Rows from block 14 of a small image denoising model, named by matrix and row number. Rows with one number belong to one channel. Each number is 500 + 40 x the weight over its row's rms, rounded and kept within 0 to 999. All counts start at 0. Numbers have three digits each.
After each channel's rows are labels from the 100 images, of 14848, where the channel reaches its highest value: "strongest on" is what is common among them. Only what is clearly more common there than usual is listed. The data: simulated stained blood smears.
# convs0: first 3x3 conv (model.decb.1.0.convs.0.weight, 96x192x3x3, each kernel summed), inputs 64-127
# convs1: second 3x3 conv (model.decb.1.0.convs.1.weight, 96x96x3x3, transposed, each kernel summed), outputs 48-95

convs0.73:495510520587516484479509492484483492474539504501500548531472508517491524452523512474493512491477486503498483399390470458512428488498509493520499461503509503456520509483497497508521486534472469
convs1.73:536511484552437507527476547488465512496506543519539509524518473482504575482444492473522511505597477478488491493481518499542463502484476487511473
strongest on: crescents

convs0.57:504463422536484515509538477543500503499505514500544491537501548498453511503460504517514525497537484520570529440515491497581359504509458486503473437470489542413540476494510533454442540523499398
convs1.57:465568479505556515489471515545520497537455509461500445532445436547495585489416503533485503509525495466439570474566498506549560472482513496554453
strongest on: round nucleus; two lobes with orange grains

convs0.55:511569504459522529577467489494540533521523501540535423553520527544518477433533522440515498497479449567407467446470423429535436528476465475444468463562426511566495463533560512511549522414537462
convs1.55:574497495507490487377567547539494564506502521496468509495594462451536501481518502521544483632493493463515451488539459485458379505549511509535461
strongest on: two lobes with orange grains

convs0.63:484487479481519512497493487453467478461534477552501490478490472514500486485532543503516493469513501485518510507466456466539450545497497546431465438559562482461443519488652549541540381507503409
convs1.63:491515481474597532450459474537527537497516467495529501508493534485489482517463542476520488535538468465502495456477465558451502460501487479542466
strongest on: discs; crowded

convs0.39:525521487597492521503465481507502505516497494493486567473426431517512476532505490578507469488454560517526491491428543539451614530568539540460476555511424498491447442444561564497566325507509545
convs1.39:479484558496611494443474486470458494546559621474452497512556487454482505554490548489547471525500498493490468511460526583533542421566515486435534
strongest on: lobed nucleus

convs0.32:524481523519478540463478495502555564521537519564508460502457473480515464423488499520604467473498505530467520507511450433498420501581516556502567544533523496401561512443507497457599347468493410
convs1.32:497467504504485528422523538559493560485566517545486500501430540513504514512490566500604481483484516486494469503398484537545545506516405502481523
strongest on: crowded; discs

convs0.38:541509499490498507454489535443502468504485522513490521477506498499539493544519493470481482451501512489552473458529647494524403519502441438612505585534499503503528516401474414562498525511429505
convs1.38:463457489501495552580422511457483528507450460511537509459504442550503483446484468497499448479502539453483506456525471456473523545552462463487604
strongest on: two lobes with orange grains; round nucleus

convs0.23:488512474488479492468508526504529474496509495517485515479493491478505526500516459561496517469520486474483434581508365536510606479563462540561533497531537517489477471469481445547540540450514519
convs1.23:477514500557543493505477554522482444475577549486536410482569525515556507487453478465535455622536508528516531468459521529475453443550499537469522
strongest on: crescents

convs0.74:477505480426458476480513504483517530492500490483472419565590484541485533459494519517475498499549519497543418487460594554475447481444465478404551490471537524533608480461542462500447325468491490
convs1.74:549538513466492461536542494409499471500577308482490530493492470479580508532497513519465505506537515498525479472434532464415462422471541540508503
strongest on: spiky cells

convs0.60:513428490523455504477499480514499495506523506516557555474506495409463518517537525561511409463535598530518524543481557488487596513606458552563533500497421530479449528480490500409536541603466540
convs1.60:563489428460373480563530487483497481436509439474467553501497438498529507476557444549414446492515485536519546488520488480523423497501468532535453
strongest on: platelets

convs0.25:440533542490497509535502423505498489504514467498496500505535469498546518464484487487490520523439504479485597462517477553489469443554483553539535484438470510516454464487507625501417405512568523
convs1.25:517505493516478529527485484480542461583388463462548534503501476514504457488549437475481473447469535467506518463500467535574543487491461428475554
strongest on: round nucleus

convs0.26:532553430489481528522515441499475442481512451469538452597448586494452494515483536487493620490533529468466497492470481353494513493485527425449509492488540492506534476493535568494492426502479498
convs1.26:508477481517479531514469533494466528515484536517557507522508294511501526530484501580484487486502499452546487475514413489516511520485516491464562
strongest on: spiky cells

convs0.50:469504531532455523550474436540503500497517514482506460521494504514525489504461475565558521515494457587450535454490509406474628442494512529567457395548534512579528483514499516555489493403478481
convs1.50:571486461527539508463495493436478519459433519523465482510505479429560514496465478502465423493542498507500523466320521483549550549494458484481475
strongest on: band-shaped nucleus

convs0.2:477497510483496520486484492509472508484522497456519469453457549514542525481524505498502525505471510500480455444443624433512507519536550547414494400485481401517603544531506437530560287479466465
convs1.2:466477602451531472476512472490517479473549508443543531515515487496533508596437495501474471488488464504478467498449513565461504454543512595429510
strongest on: lobed nucleus

convs0.90:559534511550490516473500506490498482489509519479516575527368528506500520488570497486525486467498464557523415521427518431455630495442577423456488523547465443461527493529479504557545489473498449
convs1.90:464488373485507492456542482453474506536474485514504483519507523520485510489453543476509474463457486495487498544523501462456516472363528658483522
strongest on: lobed nucleus; kidney-shaped nucleus

convs0.87:518500490612504507441484453489442461503491485538579627440391525454484524530537492501530511537428443610529500484522462461480473498446528478417497516510501531552553487503503447498518491434530401
convs1.87:520477630479596527439493522531531502522450616556482464531544487508535502387509506517580481531486512481555485494522456579555546529627506460489518
strongest on: spiky cells

convs0.61:509486487495460494472504499492455476517503471523515481528491556525445519514535484459427529458521515448591476486547570554516438484608458446559480578367522507446525463520415488466442477660498465
convs1.61:496489472483518476438481525499552554527489559460591497476517401434561492525475461583466448556530528487489462514490487545522506474512515511470440
strongest on: spiky cells; crowded

convs0.53:516512502483502521529504484470460463521470446512478496509534479506481497485540488509507466492549498467495476477448549496516427524515496497503493499559507505482482508511538565465518505501449478
convs1.53:482473537477569543474512508476462519482485489490450529491507481470503444500560511493508470514506531478506475488495502484511540486506517488514563
strongest on: round nucleus

convs0.79:474509504471486530445503496503516506524549498499461516517497484445482515474511490544507519467538545480424505485530638591487564487458580580513488494523560490486409539518606510523478552453567550
convs1.79:500530489513511460519518495502542470501508504469548426536504493555477587517463434407527471482511354467486522555500516472437469485526513512497534
strongest on: band-shaped nucleus; kidney-shaped nucleus

convs0.8:496527484533531555557478461517531552494549501537513524542475478580500495468521572493529454550492445360528461505527502477589520519513463487564544484517507471415461470511552469471465526427464476
convs1.8:580508507507540535514507433520505537468487504541514534485508496470522439497473482500568553391520576550472509460507479493400554520468508481488568
strongest on: kidney-shaped nucleus

convs0.24:495501462468504506484518478486507491508526510515525482502509518471501487523486506518514519510504500464509433492508408512494462456531515520563500527530550529483503515477565464537537464491502483
convs1.24:493571471478559446542488485494477486454511453492457539509524565494464523488542539558454443434519462485459481513477464505474431440446482507480588
strongest on: crescents

convs0.67:513550462455505488526513461508537516483491472517494457535531511512532480463548477495498521447565463532477479503523448493471575479505546487472520519465588513585468521530595495584537518483525613
convs1.67:499546457459488499471422511504455522498537473492526545460514385469529435563490554552418545478473543460514442473481515497449517507491528480487428
strongest on: lobed nucleus

convs0.82:516486502491501503469452462463477518454504507505497453493484516532538519467529511506502516454507511481571502448393461356517570588502543485419536548494515578499525482449489471553526400439521388
convs1.82:473464499445502502507434499453500536461514457553452489489464500486476487552467564509477484495481539543505495494461521434469550449518531489489517
strongest on: crowded; discs; target cells

convs0.0:453466524490576536499516477503532526509540471497487514508490406519481502440592548494525518492502548511510485426497436489495493539445589531468542530456490505388507619514516460515543507463528391
convs1.0:415503503523476547467517513444623471495488569494465460497450523570471509475498539469501577458448549450500560497584528472474517512440477386529492
strongest on: band-shaped nucleus

convs0.71:536541488494499519508505481504525514487478500502418551554405422446457441502496564533494550477491482468477508537494540472490463522537503474584457453477578441525537484549522577552537527394510536
convs1.71:555524487485499503483582495559456509486477562520475515489536528495545497453505456490554456468504509497482480469514513499441460461512548479556561
strongest on: kidney-shaped nucleus

convs0.30:531516447549514499494509469523442470481509468483555466488454570532501512460505550452485528492491503567500535543525545458503509459520473487472550383416503547449570454420343511509523393580494426
convs1.30:468453474480485425499504484479473478510521574514555534523566426476526490533530473431626446464549445481552447516498516534453471416530563509457539
strongest on: spiky cells

convs0.34:524516519491486490478504490504495514489498499489476521518512485503497510489519520503508480497493482489438503461490500528460377547550515446518515627432472475538629456437397449396456461563444451
convs1.34:502535477523517458439538514523500500472504461473514453533499518496649526477457457454532532541541451549535458520490536516493536432524510534593528
strongest on: round nucleus

convs0.72:476391510502503486449494471544543537514489520530482518498509513457493526477485483541476537422492426498529491508519504545532613516561525539487527487554527483554460653571539474513493508438538456
convs1.72:423482463499559471557527547470526478591518562469502538526544473509493486503434506504529504462514509527560501556457549452447426453512496513553545
strongest on: kidney-shaped nucleus; band-shaped nucleus

convs0.14:470463479470489526457502518494496502496504494475470506463509495480511526495488526527491515531537595493467435461456538500569404568410497550351468481634559497472499620469575510459559461514494480
convs1.14:494438503513425511439507592512540539452516454452560423495492561471549545510480492499540515568520433495454398482480464550548491544447518496516455
strongest on: platelets; discs

convs0.59:503483515513536515520482473514505489485498493494492530522497488496510487486502502476518502488520546457464440453492444418580670517511489510538502252519439513456500531498486488544565544479526417
convs1.59:527511503468549481534468493546482506540490466460518480481517527517503477507493482502474571476531515492500592537521518524546530585519533504509476
strongest on: lobed nucleus; band-shaped nucleus

convs0.43:443531449508502492532567571595497519571477546493484530509486441462476454558451497550503473589452541504502527468444457499503637453504484442496487513482493452492466522496511494504490518510443556
convs1.43:480489563479512463520458507523472486445512415479477514487500514472416472441452553506482455501481505507468454513477476496433510495525515459429530
strongest on: band-shaped nucleus

convs0.5:500515538474526499478502505500490500483520504496501484505531515500511511488516513469523547466529521472446419373484506547610599454429561495470494540486468526490377414548544563523521568526610407
convs1.5:461478623462503468588394478552486472489468478476491489486505498498484515433473531490479446504565507524507472417536477451469520500641466459461492
strongest on: band-shaped nucleus

convs0.75:519463507488414522503465523492495491512495471472478477508532461470457579508559455585458489497497482475503506474515528496423366539559508504454503616464515509483571537478607507486409426591561475
convs1.75:522484476565523504535524544463425498588434527477514471496503534522452527486497396418545485451544454465515543557503448516480441487536500465525492
strongest on: round nucleus

convs0.91:531501533528531523508551460502473491510515496526549577473367554467486530491520502496532511465450481581503524527523480535461389530478515487484494520488567325429516489473581541511511451466589491
convs1.91:500501445497474488551485490502510487487516564512501554505536422482480503514475517572486476425529497520477462554569488581507465490419464490531562
strongest on: spiky cells

convs0.52:517488508472494496511508466511503507508504479503513468487470538462473491517524513501540490508469429475491526504526488467537376485494483489506397505503538502397442508540716540507542551532541476
convs1.52:499478579460487482491482468466486477454528484560513501521576515472531549456448544477599485513554497522455466518478548397502449433480591488553584
strongest on: two lobes with orange grains

convs0.49:499457517517503488524489495507515553491504538514493494475483537501498481516480493523495505507401534490479455503513558574474495548485471438372462565483467460536511541529594481461549459443490516
convs1.49:467535511498513495528506527499505475551585462483570448510575444550506548496476483435616457486563482524519488534451514512502493429517500565485494
strongest on: lobed nucleus

convs0.89:534476488533506502457507488504501520479529476452511510561481551505459487499407478457517494495507545526598425540505562531527460481515505446472615562413522556493480489452440461463535354513456480
convs1.89:560516510516512416545495462536547416527473467475513576454555467539470449501492424472463483513481517548494416538434513529567506500517467507496484
strongest on: spiky cells

convs0.66:519564540551445501474469461493507476497539475532520560503456516455484496476475404575530465513533525432580459491572550442478613506599523465592507522473566469441463472518436479484510513462472466
convs1.66:444461500478510448543486449530398497492507536485515561446491451506495436485488459512421439473424489469506487520414531489478485469583478472447530
strongest on: platelets

convs0.29:460511539466494488465491487520543486505514543543457557488520471456535503488541464547507523473495482458420491483492532483462493533459477454515578573675558460524447518518578546601543430515511451
convs1.29:434503517482464456509520562551485494489588503485479428495462593539520532453440536451492502545542535513534527484430490488471492463493489477511512
strongest on: band-shaped nucleus

convs0.94:509522502482520494559482498502479469494458486476457471499514479536494472604485475460495489520495425559507489486433403519479500502437521486485471473464465515531487466484448498600537473493502551
convs1.94:467533489484464455578442553532534468479569436410459450517506540547499554501540443471526448526475433477498502526439485493501453499497492530532482
strongest on: two lobes with orange grains; crescents